A small class-conditioned image diffusion model, trained from scratch.
Model: 7.59M parameters, patch size [4, 4], width 256.
Training: soap at rate 0.002, 6900 steps.
Data: trained on abstract colour fields from 500 small random pattern networks, 203450 training examples, 8.7 epochs.
Rows from block 4, named by matrix and row number. Rows with one number belong to one neuron. Each number is 128 + 24 x the weight over its row's rms, rounded and kept within 0 to 255. All counts start at 0. After the name is the row's rms in percent of the matrix's.
# gate: MLP gate (model.blocks.4.mlp.gate.weight, 672x256), inputs 128-255
# fc1: MLP up (model.blocks.4.mlp.fc1.weight, 672x256), inputs 128-255
# fc2: MLP down (model.blocks.4.mlp.fc2.weight, 256x672, transposed), outputs 128-255
gate.191 101 [ 94 130 131 101 128 128 224 118 105 126 129 130  99 129 128 126 124 125 126 160 128  72  90 190 136  75 130 129 117 161 130 132 128 127 129 133 131 127 133 134 127 131 124 141 213 129 165 120 127 154 150 130 148 129 210 120 127 128 130 154 127 131 141 124 125 134 128 137 127 121 128 145 130 148  62 128 105 126 128 172 130 163 129 107 147 128 117 132 127 128 126 126 186 123 137 118 125 121  74 125 129 131 120 126 135 107 155 133 126  96  96 175 203 142 143 128 118 135 127 123 129 132 170 128 227  65 123 121]
fc1.191 093 [ 65 195 134 112 125 122 250 132 119 126  50 128 134 132 136  90 131 126 107 171 129 126 135 128 129  80 132 125 127 198 133 130 141 126 134 143 130 128 141 128 128 130 125 130 170 101 164 127 155 124 128 137 214 132 132 124 128 126 190 213 120 150 159 136 135 128 128 158 127 121 120 125 159 168 127 149 103 127 133 170 165 159 141 114 154  34 125 128 120 125 127  81 132 148 131 128 138 177 126 123 127 133 113 125  96 112 163 155 148  78 122 154 134 147 150 123 125 137 127 127 135 140 127 150 166  81 129 129]
fc2.191 111 [125 115 133 144 128 128 128 117 253 153 128 116  96 136 127 119 128 128 121  62 167 105 137 123 135 126 128 132 128 126 131 125 175  92 131 138 136 129 161 125  98 123 123 128 128 126 134 125 128 122 192 130 135 131 142  64 117 158 132 127 128 128 135 100 126 124 129 128 129 127 133 128 121 209 166 149 129 129 142 128 119 130  69 178 132  85 104 127 121 138 128 130  94 129  87 134 143 126 122 130 244 125 131 130 127 136 123 129 130 156  54 129 127 129 129 174 122 125 130  96 142 149 117 172  93 135 117 124]
gate.192 095 [ 59 129 117 129 128 125 145 125 126 160  40 145 128 169  89 134 125 102 125 132 101 128 129 149 142 137 126 166 111 129  55 118 128 126 142 129 128 129 128 132 255 127 223 140 119 112 129 140 129 127 122 129 113 128 128 142 143 114 131 138  47 128 127 121 130 156 202 128 134 116 132 111 131 131 129 104 118 149 131 127 128 128 132 116 146 129 125 138 125 121 137 129 128 129 146 121 133 124 131 126 132 126 126 130 138 128 132 177 179 130 124 121 229 121 137 153 125 125 139 128 128 133 133 138 130 131 129 139]
fc1.192 106 [127 127 173 120  98 143 142 143 131 133 122 129 130  94 134 139 129 123 128 129 128 115 126   0  99 128 128 127 127 168 110 133 147 118 133 126 123 126 128 144 131 134 128 130 127 113 125 172 199 138 202 127  79 125 129 128 125 195 211 124 128 124 183  98 117 133 128 130 141 125 128 126 126 113 133 119 141 104 133 135 122 126 112  52 120 118 108 157 157 130 151 127 127 112 127 129 108 122 130 120 133 127 111 128 142 133 124 101 115 136 126 139 101  86 125 124 128 128 132 127 111 140 129 150 114 127 115 130]
fc2.192 088 [ 94  28 121 123  68 130 129 125 129 160 126 117 129  63 115 143 131 129 107 121 128 110 134 188 184 106 110 128 134 133 121 106 126  93 135 132 108 128 125 117 131 126 134 142 128  90 125 120 122  95 179 130 129 176 134 127 131 123 132 129 142 112 122 159 128 124 141 117 103 127 177 143 131 117 122 129 132  95 127 120 130  92 131 145 127 129 127 128 127 149 214 128 132 118 191 127 135 126 133 137 132 124 144 143  39 103 127 129 130 130 128 151  67 127 129 171   4 128 125  96 169 129 123 136 127 129 143 129]
gate.193 073 [134 133 126 133 124 133  55 125 102 114 120 125 128 157 125 122 130 115 126 134 128 130 120 121 124 133 131 128 148 115  88 127 130 116 122 129 133 128 129 129 118 111 130 128 139 150 107 137  78 131 108 139 120 129 127 130 132 125 128 125 135 127 253 124 127 157 128 120  87 135 110 137 133 130 125 103 122 128 129 104 125  11 122 146 144 119 126 116 109 128 129 128 120 126 126 134 126 140 127 127 140 122  77 127 128 255 132 115  93 130 129 116  78 129 136 136 123 105 126 124 135 128 128 132 128 128 128 121]
fc1.193 075 [201 130 128 140 142 137  89 123 106 128 128 131 128 172 129 118 125  65 127 128 122 137 107  54 127 125 124 128 136 133  89 128 130 128 127 129 129 128 127 130 108 128 111 119 128 184 128 155 124 129 127 154 129 128 164 132 129 117  99 144 128 126 244 128 119 127 129 100 133 128 124 124 138 132 130 125 201 129 128 132 131  98 120 128 128  92 131 128 118 194 133 138 130 135 131 126 126 126 189 127 126 126  98 131 125 208 128 120 132 137 101 128  95 114 126 143 132 122 136 155 143 127 130 128 127 130 121 161]
fc2.193 088 [130 131 146 126 131 118   7 125 107 122 158 128 131  36 118 106 129  68  89 134 129 128 100 115 131 127 158 145 115 177  91  84 134 107 116 129 135 130 128 114 124 134 122 129 136 142 114 132 129 128 136 140 125 124 132 142 128 130 137 114 129  76  11  85 128 154 128 130 128 128 148 128 118 149 122 128 142 163 148 134 126 125 127 109 145 135 128 125 124 116 167 127 129 128 136 151 127 128 123  99 134 109 126 132 134 133 150 129 124 113 134 129 128 136 125 171 129 132 125 103 119 128 124 102 127 114 133 133]